{"crop_scale_min": 1, "num_classes": [7, 7], "weight_standardization": false, "stem": "single", "avg_pool_shortcut": true, "widths": [80, 112, 176], "loss": "cross_entropy", "init": "xavier_uniform", "merge_dims": true, "adamw_lr_other_params": 0.0013, "decay_fraction": 0.3, "final_lr_fraction": 0.01}
Rows from block 8, named by matrix and row number. Rows with one number belong to one channel. Each number is 200 + 40 x the weight over its row's rms, rounded and kept within 0 to 999. All counts start at 0. After the name is the row's rms in percent of the matrix's.
# convs0: first 3x3 conv (model.blocks.8.convs.0.weight, 176x176x3x3), inputs 66-76, a 3x3 kernel for each
# convs1: second 3x3 conv (model.blocks.8.convs.1.weight, 176x176x3x3, transposed), outputs 66-76, a 3x3 kernel for each
convs0.50,101,183,209,214,238,209,174,172,204,229,168,202,247,251,159,273,133,117,158,226,234,190,206,212,233,218,200,171,226,221,153,275,287,150,124,234,203,133,210,232,188,179,189,178,169,138,232,216,199,269,129,213,195,175,210,229,215,191,195,283,164,298,175,141,111,171,149,141,173,224,206,203,182,129,173,208,218,242,280,195,201,155,237,250,221,178,181,260,191,191,189,205,196,191,111,167,164,145,210,178
convs1.50,095,170,217,224,221,225,207,170,182,220,183,165,229,265,226,217,205,181,191,167,108,149,164,250,176,178,264,184,149,127,180,195,135,174,192,241,192,195,127,170,206,124,186,189,187,250,210,159,155,236,281,206,244,226,209,100,182,274,209,211,190,223,188,144,225,209,160,178,188,205,198,189,198,244,221,205,192,134,281,216,181,183,232,147,219,208,196,248,251,212,143,203,212,243,202,231,177,211,183,239
convs0.51,098,200,180,162,240,191,251,247,235,158,196,135,223,241,294,196,192,196,214,204,220,197,254,241,140,205,183,222,88,205,191,181,245,198,181,127,185,265,270,225,269,178,221,171,111,195,240,196,265,147,235,131,202,186,222,222,235,194,184,125,204,248,145,174,201,288,178,138,223,170,195,181,228,162,147,265,198,169,249,192,183,203,212,207,176,184,173,226,299,236,209,257,211,176,134,226,198,214,170,165
convs1.51,101,166,182,181,139,202,161,240,247,246,198,191,208,221,160,255,192,209,191,96,252,204,157,226,198,267,226,186,191,158,238,108,239,211,195,160,142,221,154,148,195,137,177,121,184,252,163,186,223,222,151,225,227,189,105,190,260,222,211,198,205,217,165,153,234,139,228,173,175,212,172,246,120,183,190,223,195,165,171,227,225,229,206,216,228,187,163,236,192,158,230,211,300,255,232,197,206,164,174,197
convs0.52,101,139,179,182,222,234,264,259,308,243,227,245,275,190,151,169,178,201,158,201,101,270,117,200,217,167,112,174,149,198,253,257,145,92,153,183,202,235,243,151,227,210,191,171,197,209,171,179,179,138,229,198,191,245,219,241,252,214,186,131,217,202,187,174,151,226,223,220,178,178,192,220,134,181,180,154,219,201,240,192,344,193,289,214,212,203,152,191,208,206,183,180,210,204,223,186,199,144,162,218
convs1.52,099,172,211,224,193,248,157,234,248,232,216,132,256,128,193,254,181,217,176,275,220,224,212,192,134,243,217,221,186,222,166,157,257,180,241,206,230,175,207,243,198,223,202,242,204,260,234,222,146,230,230,135,176,167,209,240,201,212,217,104,242,188,184,214,172,174,225,166,235,247,225,268,190,164,291,123,196,176,208,263,243,215,168,112,271,210,212,276,177,196,202,261,166,192,230,189,202,183,241,171
convs0.53,100,261,108,206,258,200,236,179,261,207,200,192,268,242,249,150,199,273,231,245,133,228,145,203,166,218,202,214,186,208,124,201,65,233,225,251,197,105,217,138,189,182,298,189,202,174,171,129,172,192,213,248,253,156,126,144,174,184,221,204,148,213,284,147,138,174,188,168,212,222,227,158,291,134,216,191,248,240,173,143,195,222,257,235,194,183,221,223,182,233,167,216,180,170,205,254,173,185,153,230
convs1.53,099,174,180,201,242,184,145,216,233,169,133,195,198,157,230,202,211,256,162,303,165,196,178,118,239,244,201,249,270,185,200,241,239,181,290,134,297,149,230,204,157,279,124,237,174,164,236,179,184,206,215,205,223,185,255,189,133,153,198,220,241,214,221,161,175,202,206,166,273,252,196,230,205,216,172,332,192,223,184,188,194,207,247,201,156,172,267,177,169,175,170,252,234,144,166,218,67,171,109,201
convs0.54,100,238,170,237,144,210,201,178,148,209,228,229,227,202,261,174,204,143,203,164,177,204,253,174,187,101,112,160,224,253,212,252,235,221,168,239,230,196,137,219,81,202,243,202,170,216,183,201,188,227,262,235,272,183,167,207,242,210,210,164,213,168,232,212,164,261,269,205,183,157,244,223,219,209,234,154,194,232,173,235,249,151,187,213,225,176,236,106,174,202,178,231,187,171,261,234,236,275,209,174
convs1.54,099,120,214,253,199,137,179,231,155,194,169,208,287,188,138,242,195,281,196,201,174,182,206,178,146,127,235,282,213,228,257,181,139,261,194,294,194,239,147,204,224,191,189,155,218,173,163,138,214,224,216,190,243,196,193,263,145,265,161,221,225,167,150,254,158,209,167,140,181,209,175,158,203,208,204,209,178,158,232,262,140,145,190,178,176,193,171,193,166,159,225,182,211,209,191,208,221,259,261,169
convs0.55,100,222,176,232,191,231,226,208,179,140,181,136,118,234,218,263,167,209,171,278,260,223,176,153,204,192,107,208,196,310,186,186,180,249,273,246,231,273,248,204,223,157,173,207,174,211,188,234,141,181,227,199,183,199,230,221,224,208,187,198,144,219,215,210,148,126,166,111,246,221,257,188,172,211,210,211,147,232,218,160,218,190,219,160,168,173,248,215,326,224,244,258,168,142,153,205,193,161,180,166
convs1.55,101,189,176,193,132,172,234,274,199,213,208,224,229,205,187,196,176,194,257,118,180,219,155,96,218,153,189,231,223,201,216,168,267,181,225,251,255,291,214,152,197,137,178,203,175,179,189,218,240,186,110,198,177,140,178,229,225,210,250,225,215,194,207,274,154,271,173,121,229,200,148,114,239,159,169,242,196,228,127,231,208,256,141,211,140,165,152,178,142,238,218,185,145,182,183,157,181,269,217,185
convs0.56,102,226,245,216,154,152,219,162,194,222,154,179,197,213,166,202,171,260,209,221,244,247,242,145,220,178,230,188,155,156,232,204,238,204,174,271,165,182,171,207,239,310,203,114,231,212,180,221,156,165,226,185,202,146,171,194,220,186,191,253,150,210,147,221,180,181,132,218,197,239,226,219,242,214,232,215,133,219,158,164,227,256,193,197,205,177,169,222,265,208,256,211,180,211,246,194,201,234,197,222
convs1.56,101,223,174,184,254,230,121,248,191,179,239,221,217,203,196,201,137,147,191,126,207,169,101,189,253,218,178,145,151,200,210,157,189,143,206,168,260,159,141,230,230,219,196,239,146,202,211,213,187,197,265,186,156,233,264,170,265,187,177,283,217,195,236,167,181,222,225,153,271,230,220,179,200,170,231,234,220,263,238,219,140,115,153,160,213,166,206,167,121,196,208,209,194,162,138,247,237,229,171,136
convs0.57,099,153,188,126,257,187,211,149,188,123,213,184,227,115,237,208,117,204,227,150,203,179,245,149,241,155,137,142,182,240,212,196,202,270,240,189,215,199,165,178,209,252,164,229,214,177,236,237,182,202,242,190,232,223,248,214,230,156,273,243,251,256,175,257,209,212,217,182,185,225,208,153,147,180,158,159,175,204,229,137,206,206,279,248,206,168,212,252,216,218,230,179,240,138,170,215,256,198,127,187
convs1.57,105,146,195,225,176,186,181,282,174,207,260,270,193,273,140,227,164,147,147,193,211,179,192,187,168,202,253,144,145,200,268,199,204,161,208,186,273,216,124,231,118,198,281,219,198,197,165,165,165,258,209,236,119,216,203,229,202,162,237,260,246,145,204,214,146,214,228,197,189,177,222,259,231,112,248,203,111,187,142,149,185,270,252,189,197,205,290,206,236,252,227,226,200,253,152,133,179,188,182,179
convs0.58,100,179,166,217,158,210,166,230,169,178,193,123,107,136,279,251,214,196,220,220,183,297,170,223,245,181,173,177,221,219,164,165,159,236,224,236,203,149,119,186,177,186,230,236,183,214,205,116,142,255,194,175,227,140,201,139,180,196,158,309,194,112,252,191,129,167,160,157,101,221,176,210,206,173,321,256,191,165,152,185,195,126,217,221,148,177,269,287,226,174,233,210,193,246,231,212,194,230,212,166
convs1.58,100,234,179,175,218,148,260,229,178,173,206,204,210,237,188,246,186,151,204,191,181,100,194,227,261,204,119,191,197,205,184,247,234,181,239,228,153,215,226,187,231,197,200,210,192,142,243,232,121,174,112,260,222,251,150,193,217,240,172,126,166,179,258,264,285,167,243,220,215,165,255,202,226,214,243,194,195,97,248,228,201,225,275,111,214,189,249,110,277,230,204,196,236,204,205,248,188,192,187,159
convs0.59,101,178,230,269,141,164,250,199,245,254,224,218,203,203,218,223,152,130,167,174,255,270,183,257,202,257,202,197,167,240,265,198,141,278,207,181,207,211,171,146,241,171,188,271,205,247,183,180,213,214,198,151,209,228,251,262,133,176,117,199,245,160,225,177,213,235,233,217,171,208,141,178,147,218,191,175,241,258,244,199,221,250,145,185,178,215,246,201,237,199,177,311,235,116,202,135,221,183,152,185
convs1.59,103,210,156,174,245,216,221,216,228,190,141,150,245,237,221,195,215,185,203,184,236,173,138,230,168,254,210,291,215,178,178,226,212,155,179,177,195,221,248,194,194,178,269,200,143,239,227,163,187,126,165,246,205,206,180,265,193,249,227,221,153,197,210,317,242,152,194,217,215,230,182,122,154,267,187,223,186,245,203,184,236,163,238,302,236,271,206,211,186,218,194,169,227,156,193,206,176,219,242,138
convs0.60,099,175,170,186,225,185,276,277,204,137,178,143,184,186,159,162,244,202,154,213,147,195,223,238,209,217,242,196,227,174,249,237,199,255,202,221,134,187,180,158,182,232,222,209,221,185,191,217,157,235,231,193,213,192,118,227,215,193,225,193,156,270,248,191,180,172,191,220,253,153,219,293,134,244,169,201,204,231,243,215,105,160,234,241,195,138,188,167,260,205,234,184,209,218,185,113,186,127,178,162
convs1.60,100,166,186,177,178,148,172,241,240,253,240,219,226,129,225,202,180,137,180,180,225,195,147,260,242,260,172,113,223,146,248,200,174,181,211,213,179,217,251,180,243,215,231,170,202,141,262,99,161,270,201,250,151,206,181,180,164,180,150,185,165,173,161,182,237,156,229,218,215,121,222,208,189,239,151,215,226,165,245,230,247,232,235,210,200,243,180,175,172,140,236,167,192,192,212,252,215,181,253,126
convs0.61,102,209,140,125,211,301,220,191,208,147,78,247,196,213,171,295,187,169,185,172,196,206,262,248,201,228,273,152,189,177,248,182,191,223,149,151,259,155,212,210,184,174,231,281,240,155,171,218,181,146,229,240,265,118,156,174,289,204,176,213,187,232,176,271,170,171,162,181,134,198,166,128,216,210,146,203,168,256,230,230,110,240,174,206,216,186,224,191,272,222,281,236,194,208,259,191,166,207,179,162
convs1.61,099,170,201,212,210,211,167,155,213,254,240,240,275,156,209,134,144,203,223,213,199,136,162,287,202,183,153,237,179,184,203,196,219,214,157,157,198,168,228,130,123,195,234,173,194,213,201,285,129,192,205,274,244,148,181,256,173,239,176,142,174,240,227,165,205,172,264,157,255,137,207,271,219,183,224,96,149,167,172,188,200,227,156,235,152,211,210,235,171,148,187,242,200,140,98,185,175,197,128,203
convs0.62,097,275,219,150,238,189,222,122,248,195,161,234,179,225,194,165,247,170,162,244,201,177,168,199,178,194,158,181,133,110,268,219,227,144,232,240,142,213,245,172,123,159,226,192,280,241,138,208,220,136,295,217,243,206,158,175,222,178,195,183,254,195,178,172,122,247,114,184,218,250,231,217,279,162,229,264,206,258,180,250,156,258,186,182,113,230,228,155,192,207,300,260,236,262,214,203,184,190,158,220
convs1.62,100,223,265,212,193,166,256,205,157,218,240,221,233,218,180,243,101,309,201,305,129,277,238,261,171,210,163,255,158,125,174,218,209,208,176,250,258,166,284,234,211,107,276,158,193,188,210,227,185,237,253,199,187,130,201,141,222,193,215,236,205,224,153,232,152,198,260,180,187,112,205,190,159,266,160,248,227,240,259,233,301,155,179,257,170,249,248,211,259,164,249,112,218,177,202,162,231,212,249,202
convs0.63,101,194,189,241,220,164,163,221,199,215,182,229,187,137,244,283,110,204,215,152,261,207,218,152,242,126,195,233,205,187,230,208,241,159,190,253,186,266,149,152,173,219,212,220,177,209,270,229,223,215,167,237,232,149,141,212,221,250,154,239,243,176,199,288,147,159,178,193,126,177,131,213,184,153,220,188,201,229,250,129,223,221,165,264,271,224,221,117,242,66,107,266,117,259,203,219,244,243,229,189
convs1.63,098,198,304,164,246,248,237,157,179,179,278,185,175,193,287,223,191,215,127,184,155,254,179,139,142,193,195,178,171,233,174,162,208,168,161,211,215,194,173,245,176,266,179,270,173,275,222,169,214,218,206,204,187,200,240,254,158,222,209,210,237,227,234,183,242,220,239,221,208,240,208,204,172,185,142,247,258,134,133,259,119,187,211,149,176,221,227,194,144,187,234,197,170,300,161,156,98,269,116,198
convs0.64,098,207,255,161,148,222,216,175,268,208,223,143,222,320,231,281,255,249,230,209,247,214,227,127,130,282,203,208,215,237,185,226,139,141,244,172,189,154,278,222,153,242,245,185,265,90,246,161,190,264,210,211,278,147,224,194,185,179,299,184,174,250,260,185,241,199,197,247,236,198,207,178,282,273,150,118,256,222,199,117,210,232,175,213,171,224,113,173,182,193,236,196,173,245,155,195,237,198,225,151
convs1.64,098,206,170,274,233,180,276,218,207,163,196,195,163,196,203,215,228,216,247,178,132,183,205,198,196,120,118,207,134,119,227,151,177,230,227,222,217,148,157,252,256,285,183,196,256,116,220,226,199,176,195,215,177,263,109,253,178,240,226,167,168,186,218,188,141,187,224,200,231,221,131,165,231,224,191,207,242,162,131,166,213,196,236,193,158,153,149,112,204,241,242,115,137,121,202,262,157,238,241,203
convs0.65,100,179,215,133,181,156,193,274,200,160,251,239,159,129,206,153,160,214,170,185,183,262,268,258,194,219,190,157,178,230,221,162,179,132,185,228,250,215,209,215,196,221,182,200,202,234,192,194,198,161,147,158,166,254,275,122,240,231,237,189,207,169,186,217,125,215,247,238,267,143,166,149,249,187,160,279,224,174,175,203,178,134,173,168,196,152,196,172,210,229,183,219,174,156,243,172,248,207,216,133
convs1.65,097,237,167,275,159,169,179,193,207,205,268,169,130,210,195,247,192,205,187,236,153,269,168,214,211,221,216,207,211,240,239,188,179,226,221,228,182,217,225,215,219,305,201,238,172,230,272,149,174,163,172,169,242,218,182,158,130,177,189,254,190,130,167,228,157,191,239,145,167,204,248,141,222,224,149,198,227,199,251,209,227,253,188,146,236,186,234,136,202,211,188,189,196,221,152,210,177,193,174,227
convs0.66,100,233,186,233,215,204,188,270,191,253,226,214,255,217,211,146,214,191,165,212,168,223,147,192,226,263,104,247,244,147,161,197,246,201,157,167,160,211,166,137,217,249,221,205,164,271,264,217,205,239,202,266,230,234,255,219,129,135,174,174,274,272,251,267,190,250,173,182,177,117,180,126,207,197,141,189,249,269,220,229,255,220,202,248,188,183,170,194,260,199,171,218,204,146,190,164,205,215,190,147
convs1.66,101,147,189,187,250,233,198,210,261,151,179,233,223,194,243,176,231,232,200,194,253,221,250,195,260,273,155,202,246,198,215,145,168,257,250,190,237,258,211,212,206,282,210,168,192,197,123,223,152,106,213,247,177,227,203,249,221,226,255,164,230,214,225,279,205,186,195,232,177,290,154,234,216,133,181,101,197,239,244,133,189,177,254,194,160,209,224,168,138,195,183,210,260,123,129,221,188,240,243,184
convs0.67,097,193,193,234,156,211,227,198,151,215,226,196,191,225,218,256,188,186,186,285,207,224,173,190,254,124,295,216,164,212,177,222,229,167,253,222,208,105,194,249,233,203,216,239,206,149,265,206,162,174,192,268,245,280,240,179,241,227,213,181,220,174,207,146,264,139,197,187,250,145,179,194,203,246,230,197,173,163,218,217,251,189,223,156,174,173,170,205,220,255,206,226,189,138,158,153,139,181,181,192
convs1.67,100,202,241,207,275,148,115,191,206,157,154,150,239,200,238,146,176,153,265,151,183,133,223,216,211,248,173,222,130,222,196,217,210,214,169,237,170,179,164,206,186,155,244,206,236,214,196,148,196,211,305,187,185,132,249,190,160,279,211,212,247,171,239,162,273,118,213,277,203,155,283,158,213,150,170,219,185,194,152,135,206,182,253,243,245,227,212,209,204,219,156,213,247,214,220,185,185,278,220,206
convs0.68,101,89,173,223,184,171,198,242,193,224,199,205,193,186,239,205,144,205,223,226,158,161,161,260,253,177,208,178,211,194,150,197,157,223,140,220,235,212,151,142,212,176,212,261,251,177,226,223,161,201,253,258,197,238,175,267,257,263,216,152,183,236,175,195,137,223,248,181,183,197,175,229,188,154,204,231,168,153,227,243,192,174,209,130,253,182,205,149,255,210,201,187,186,183,241,199,155,175,193,216
convs1.68,101,274,180,284,152,151,229,186,186,192,163,209,209,232,136,157,193,250,235,239,197,289,265,240,240,141,224,182,144,156,210,233,138,241,272,238,153,222,224,183,247,254,224,258,165,255,217,229,203,199,199,126,227,203,207,181,150,216,201,244,174,204,150,182,187,250,193,156,215,212,206,213,190,180,229,167,196,217,228,186,198,174,190,124,236,235,225,131,274,162,271,314,171,228,159,219,215,249,176,231
convs0.69,100,168,205,150,216,188,203,237,214,189,181,156,204,177,189,224,228,276,205,165,270,156,204,179,229,241,168,248,169,263,236,195,239,223,132,167,249,158,279,174,258,195,92,194,171,201,224,164,286,245,127,156,183,120,222,212,189,195,146,206,223,231,234,239,229,230,213,184,239,205,183,223,119,233,117,267,101,293,244,225,192,201,198,275,199,243,214,183,249,325,234,260,235,213,226,140,130,174,164,172
convs1.69,101,172,145,183,193,247,246,231,278,178,219,133,125,212,218,268,165,152,80,249,165,216,206,232,185,272,115,178,221,221,140,199,218,170,193,192,215,150,144,253,133,217,222,271,137,257,232,169,190,220,197,166,206,191,227,234,167,197,243,228,158,215,225,216,202,168,205,213,231,131,180,142,116,211,242,211,215,200,201,193,210,188,269,252,289,248,193,181,170,223,222,205,184,150,159,254,159,172,218,207
convs0.70,100,172,225,159,244,245,306,220,252,164,216,269,208,262,205,239,234,157,236,154,156,303,212,260,131,224,287,238,180,153,176,211,179,188,140,129,213,181,187,145,206,275,197,190,236,239,156,235,221,166,298,186,213,200,228,219,293,222,231,225,160,287,180,185,173,256,139,202,228,111,240,188,133,221,238,184,119,246,228,228,198,264,227,212,281,193,197,184,240,256,202,171,230,103,153,209,243,185,246,216
convs1.70,099,93,172,212,157,192,179,269,158,196,241,153,184,218,179,210,243,205,151,236,162,180,235,236,130,295,169,194,249,278,130,210,153,199,198,182,110,143,197,259,196,236,146,128,191,191,226,194,217,186,249,129,229,221,182,196,210,163,137,191,225,183,180,174,282,208,181,182,201,187,175,221,215,133,90,208,163,154,263,260,135,182,164,158,151,208,242,206,238,217,169,128,247,230,174,229,170,273,245,242
convs0.71,099,232,168,245,209,217,268,156,231,220,239,273,214,170,168,218,159,139,240,201,292,227,174,237,223,153,113,255,140,159,113,163,181,178,147,188,208,216,173,204,237,213,174,193,201,182,200,218,212,170,209,174,203,247,200,150,253,261,238,101,156,260,169,250,270,117,175,247,169,192,217,158,243,211,202,219,205,203,206,179,197,188,207,170,116,223,216,183,193,126,160,156,137,202,188,249,195,215,181,217
convs1.71,098,206,188,268,197,170,197,208,203,244,133,162,237,193,141,178,195,252,202,161,226,174,178,248,224,154,229,209,217,144,174,193,226,209,195,164,203,201,211,228,205,234,177,192,213,219,256,278,292,224,165,182,243,213,225,191,180,183,168,211,147,208,218,218,223,125,186,266,200,223,129,205,214,177,230,187,179,183,181,222,209,266,180,231,182,269,267,240,166,138,209,154,162,196,221,161,170,253,185,193
convs0.72,101,284,212,201,214,231,206,186,199,264,160,281,199,251,160,214,190,187,172,240,263,153,155,162,220,262,230,263,249,178,175,200,166,221,200,267,152,217,252,205,125,137,131,200,166,282,142,244,231,245,209,228,187,219,151,234,233,142,202,251,206,205,131,203,273,186,206,227,218,170,311,220,217,207,208,166,139,183,208,158,191,206,230,190,161,150,154,229,253,162,148,205,221,203,191,152,213,211,266,172
convs1.72,099,173,166,265,177,183,263,206,121,191,187,165,193,258,173,174,112,145,249,233,108,230,205,173,247,203,263,215,130,201,240,161,231,213,151,154,230,233,197,229,198,205,198,163,222,176,188,215,202,271,173,259,225,194,217,198,165,235,168,226,223,190,191,235,203,236,208,119,240,212,224,255,159,241,185,132,271,97,180,210,237,238,168,164,236,204,218,196,231,228,137,163,210,107,163,200,158,176,132,174
convs0.73,101,212,209,185,215,211,179,226,167,241,184,225,228,213,230,167,282,238,104,198,162,175,272,218,196,171,185,184,210,102,284,192,189,199,159,226,199,244,175,121,231,182,151,170,260,209,250,189,191,182,218,193,233,151,216,304,118,180,236,214,128,188,220,249,189,236,120,189,265,132,301,172,256,196,197,172,228,258,138,196,233,240,130,205,154,134,231,177,196,222,141,169,213,145,171,149,167,188,183,176
convs1.73,100,245,152,159,227,217,193,141,181,248,158,179,215,188,141,204,215,185,107,147,148,228,224,193,236,260,225,160,206,161,174,298,284,157,187,234,184,223,228,214,194,173,205,183,311,200,201,168,191,225,210,208,188,200,161,195,226,172,239,174,281,255,250,175,263,232,198,232,190,234,193,159,202,243,260,214,238,228,269,216,274,217,209,244,287,165,183,240,212,149,199,204,226,206,180,160,207,227,124,283
convs0.74,101,212,139,188,207,222,117,201,168,183,209,138,227,196,200,204,163,166,172,210,209,175,152,187,216,182,156,145,244,153,172,253,192,206,222,195,200,124,198,199,169,278,139,108,244,235,232,240,274,232,184,140,104,153,158,134,287,201,130,247,289,193,218,148,101,164,277,200,157,229,251,209,178,198,125,183,185,176,209,245,207,183,226,255,228,179,196,212,140,206,196,144,166,201,196,190,211,174,192,244
convs1.74,099,242,296,215,169,177,177,201,187,165,154,205,212,213,159,200,183,169,171,175,189,244,172,250,190,143,221,110,198,183,289,213,163,208,199,216,250,207,194,256,197,197,221,216,221,233,220,233,236,167,179,190,249,181,194,172,83,173,233,281,175,229,259,178,279,172,200,236,251,123,200,191,247,143,118,200,71,146,291,221,213,230,179,222,175,211,222,226,184,224,219,205,242,260,185,124,189,232,88,128
convs0.75,100,236,197,241,151,212,215,194,222,213,179,249,229,201,223,127,192,185,203,193,261,158,197,172,159,219,197,191,207,174,156,216,109,220,133,232,216,133,232,217,219,186,207,234,211,171,244,194,167,188,231,211,208,156,186,224,209,224,230,184,185,218,208,188,194,147,175,184,201,154,122,132,222,278,198,161,258,194,168,196,203,225,216,243,144,242,199,163,120,179,181,217,216,216,153,137,280,202,201,142
convs1.75,100,182,187,228,146,184,197,231,236,227,171,164,154,286,162,248,167,262,226,188,233,208,177,147,238,217,254,235,146,191,225,155,264,184,181,192,248,221,246,265,160,122,228,240,247,227,182,178,147,208,206,240,232,223,261,152,249,299,201,156,238,207,174,224,147,203,214,269,199,203,207,196,206,250,165,204,247,86,256,171,244,233,182,160,143,260,168,175,169,187,157,200,147,248,250,292,165,229,251,160
convs0.76,098,177,206,235,111,143,183,191,202,136,249,218,180,174,213,172,188,169,216,257,160,298,178,198,209,111,295,183,235,175,180,184,228,62,166,245,199,145,171,207,214,184,282,197,153,223,229,210,193,195,238,220,168,161,180,182,244,187,158,177,223,180,252,177,182,160,179,179,165,172,235,173,221,185,243,217,204,234,171,110,151,213,188,121,127,185,142,285,263,93,179,164,219,239,194,273,178,158,174,186
convs1.76,103,241,261,202,245,193,247,198,219,244,233,197,284,243,192,203,210,211,268,263,117,162,250,186,208,187,182,210,164,243,163,172,134,231,235,195,192,196,163,235,185,188,155,229,219,209,215,156,152,235,238,208,137,212,244,126,195,180,210,188,219,209,226,151,225,117,214,135,193,217,239,137,184,133,192,195,166,182,181,230,297,147,184,141,216,116,180,134,198,218,184,221,169,188,169,210,250,259,185,204
convs0.77,101,144,131,219,194,169,253,247,202,223,165,189,185,263,222,151,243,273,268,138,216,223,196,163,169,232,198,170,231,204,151,241,205,259,262,199,154,203,212,210,262,198,148,209,192,143,180,310,227,219,110,187,132,150,183,223,230,143,157,187,182,162,166,211,240,161,177,180,192,201,181,225,149,188,196,184,279,124,150,221,222,177,199,230,234,226,178,170,185,175,138,307,157,123,213,185,172,251,163,192
convs1.77,098,180,115,214,226,211,205,186,168,216,179,247,238,237,211,202,218,172,182,124,240,198,218,175,208,165,133,197,211,228,236,216,231,171,168,204,186,167,141,170,237,220,222,147,159,197,134,249,185,235,227,182,200,215,195,211,182,143,211,165,214,214,157,133,199,228,151,179,155,166,236,218,149,177,133,119,236,169,219,115,183,186,114,226,218,179,249,159,239,189,177,251,205,250,213,246,199,200,153,224
convs0.78,097,188,123,162,117,150,207,207,197,228,219,192,188,127,195,223,187,193,213,173,222,192,172,144,230,245,162,258,155,121,245,191,161,172,173,212,150,181,177,173,185,211,243,152,143,215,300,199,207,156,227,108,172,180,236,185,189,170,214,261,101,190,94,231,184,199,218,192,234,228,199,243,154,186,228,180,142,231,222,289,233,123,165,151,162,226,142,142,249,142,253,186,193,144,201,182,157,218,207,231
convs1.78,099,212,190,192,150,114,251,248,151,257,230,188,196,154,139,312,256,119,155,154,101,234,313,111,154,249,183,228,208,246,246,202,202,231,239,173,202,153,208,186,212,173,228,194,145,182,200,198,150,156,222,182,251,194,131,190,159,141,193,216,219,215,170,189,89,149,156,89,202,250,243,201,229,187,254,210,218,194,183,198,220,264,193,180,223,148,143,106,171,280,174,249,200,184,229,195,270,269,196,199
convs0.79,102,245,160,237,224,234,212,186,227,267,221,197,250,168,229,154,184,209,218,190,151,125,238,221,240,195,159,205,153,166,237,170,209,225,184,207,138,198,210,116,200,216,196,152,201,246,151,186,176,188,208,139,255,195,99,193,195,262,246,174,200,179,240,208,227,229,266,193,198,213,244,166,250,192,204,262,187,222,196,196,187,230,173,192,258,287,223,214,230,314,136,212,185,172,229,225,185,144,201,204
convs1.79,098,154,206,247,156,217,143,211,227,200,222,170,197,122,209,238,189,204,213,237,219,267,173,272,203,193,247,261,181,158,238,179,140,138,231,203,184,188,165,162,217,163,209,119,223,249,145,206,217,218,159,156,211,255,204,238,94,210,156,132,217,192,229,198,196,203,195,208,258,252,211,199,229,212,211,226,145,208,218,236,169,250,181,158,221,170,233,265,214,261,159,182,131,237,169,120,230,176,113,221
convs0.80,104,234,171,266,211,199,164,200,161,270,229,173,259,337,176,179,116,158,231,167,186,185,138,197,186,231,174,201,209,310,137,269,199,211,206,192,197,228,162,181,257,212,248,120,149,177,255,200,183,211,154,184,209,222,249,171,193,169,146,227,192,176,180,149,186,177,196,263,230,289,209,225,212,214,275,223,184,176,226,179,141,231,234,226,218,252,171,242,265,224,198,170,190,208,208,182,173,240,132,227
convs1.80,098,171,149,152,211,189,172,174,178,177,159,208,179,234,227,188,159,174,152,187,174,234,176,159,188,198,190,248,175,134,110,150,143,238,165,266,246,260,147,258,163,256,228,223,266,161,218,139,189,139,189,103,172,203,203,130,244,221,209,225,172,337,205,215,154,187,179,229,183,189,111,160,239,164,237,223,166,181,239,271,240,211,249,209,184,216,218,218,264,181,180,187,210,193,257,84,237,252,186,164
convs0.81,101,192,186,260,178,140,226,230,189,225,177,212,204,228,217,103,225,251,231,198,194,149,237,130,229,196,168,196,222,238,105,225,158,243,276,271,201,233,199,171,171,180,121,210,276,150,243,189,200,218,155,222,158,214,175,141,195,249,145,209,201,213,280,143,192,163,220,146,174,171,233,214,187,172,205,184,236,181,139,238,180,266,263,222,205,182,241,258,244,228,184,157,208,233,265,192,155,291,193,197
convs1.81,097,194,247,258,271,184,200,134,201,195,211,191,190,186,197,207,204,224,150,110,314,207,168,193,229,269,222,185,156,166,204,239,224,209,216,188,258,160,190,118,193,218,259,197,230,236,235,201,242,219,228,221,228,250,227,206,257,233,203,320,204,190,172,165,240,283,176,230,155,210,223,209,177,150,168,188,232,166,154,173,181,161,217,130,180,270,226,148,218,183,136,290,256,167,168,306,182,224,198,155
convs0.82,099,187,180,178,231,238,179,210,220,170,209,180,184,214,220,172,209,329,213,214,211,195,218,186,208,172,274,249,292,123,244,143,185,195,192,222,173,201,222,232,228,139,188,204,224,171,190,154,296,146,173,157,226,222,202,189,213,223,178,195,264,206,184,192,214,236,201,263,195,204,266,223,168,209,162,174,263,195,178,189,190,184,130,170,220,111,186,204,131,225,152,191,197,200,218,205,289,224,276,171
convs1.82,098,192,205,228,257,136,169,211,172,187,214,192,147,155,213,260,194,217,139,185,223,132,221,174,195,173,217,190,242,139,219,222,265,146,194,201,175,191,259,213,186,189,197,255,179,156,180,216,194,190,170,157,166,194,141,205,233,133,212,276,130,181,268,265,203,168,244,230,217,112,264,220,183,199,190,274,201,193,272,225,147,186,219,187,194,191,285,251,223,172,175,195,249,236,242,219,220,162,230,176
convs0.83,098,239,256,161,167,214,251,130,228,182,275,216,187,223,258,171,252,159,249,170,175,201,225,199,176,234,151,196,231,151,201,175,182,257,165,255,302,224,194,181,151,254,210,192,225,217,120,159,158,222,248,192,163,232,201,236,200,167,238,204,165,141,174,127,189,243,194,204,159,171,203,245,184,153,209,200,220,202,216,209,194,171,177,188,174,187,151,213,253,233,230,184,306,206,171,216,166,212,229,235
convs1.83,101,203,170,159,143,233,159,156,176,240,201,237,198,165,165,220,238,180,206,222,241,259,170,236,132,218,147,246,176,232,256,160,234,215,255,212,161,153,161,269,250,226,202,232,209,144,154,323,237,164,212,186,186,192,106,244,165,141,263,115,147,235,146,227,151,80,223,161,191,167,225,190,167,236,211,209,257,199,195,293,214,229,216,246,124,192,185,192,325,153,221,278,205,242,193,192,185,214,211,232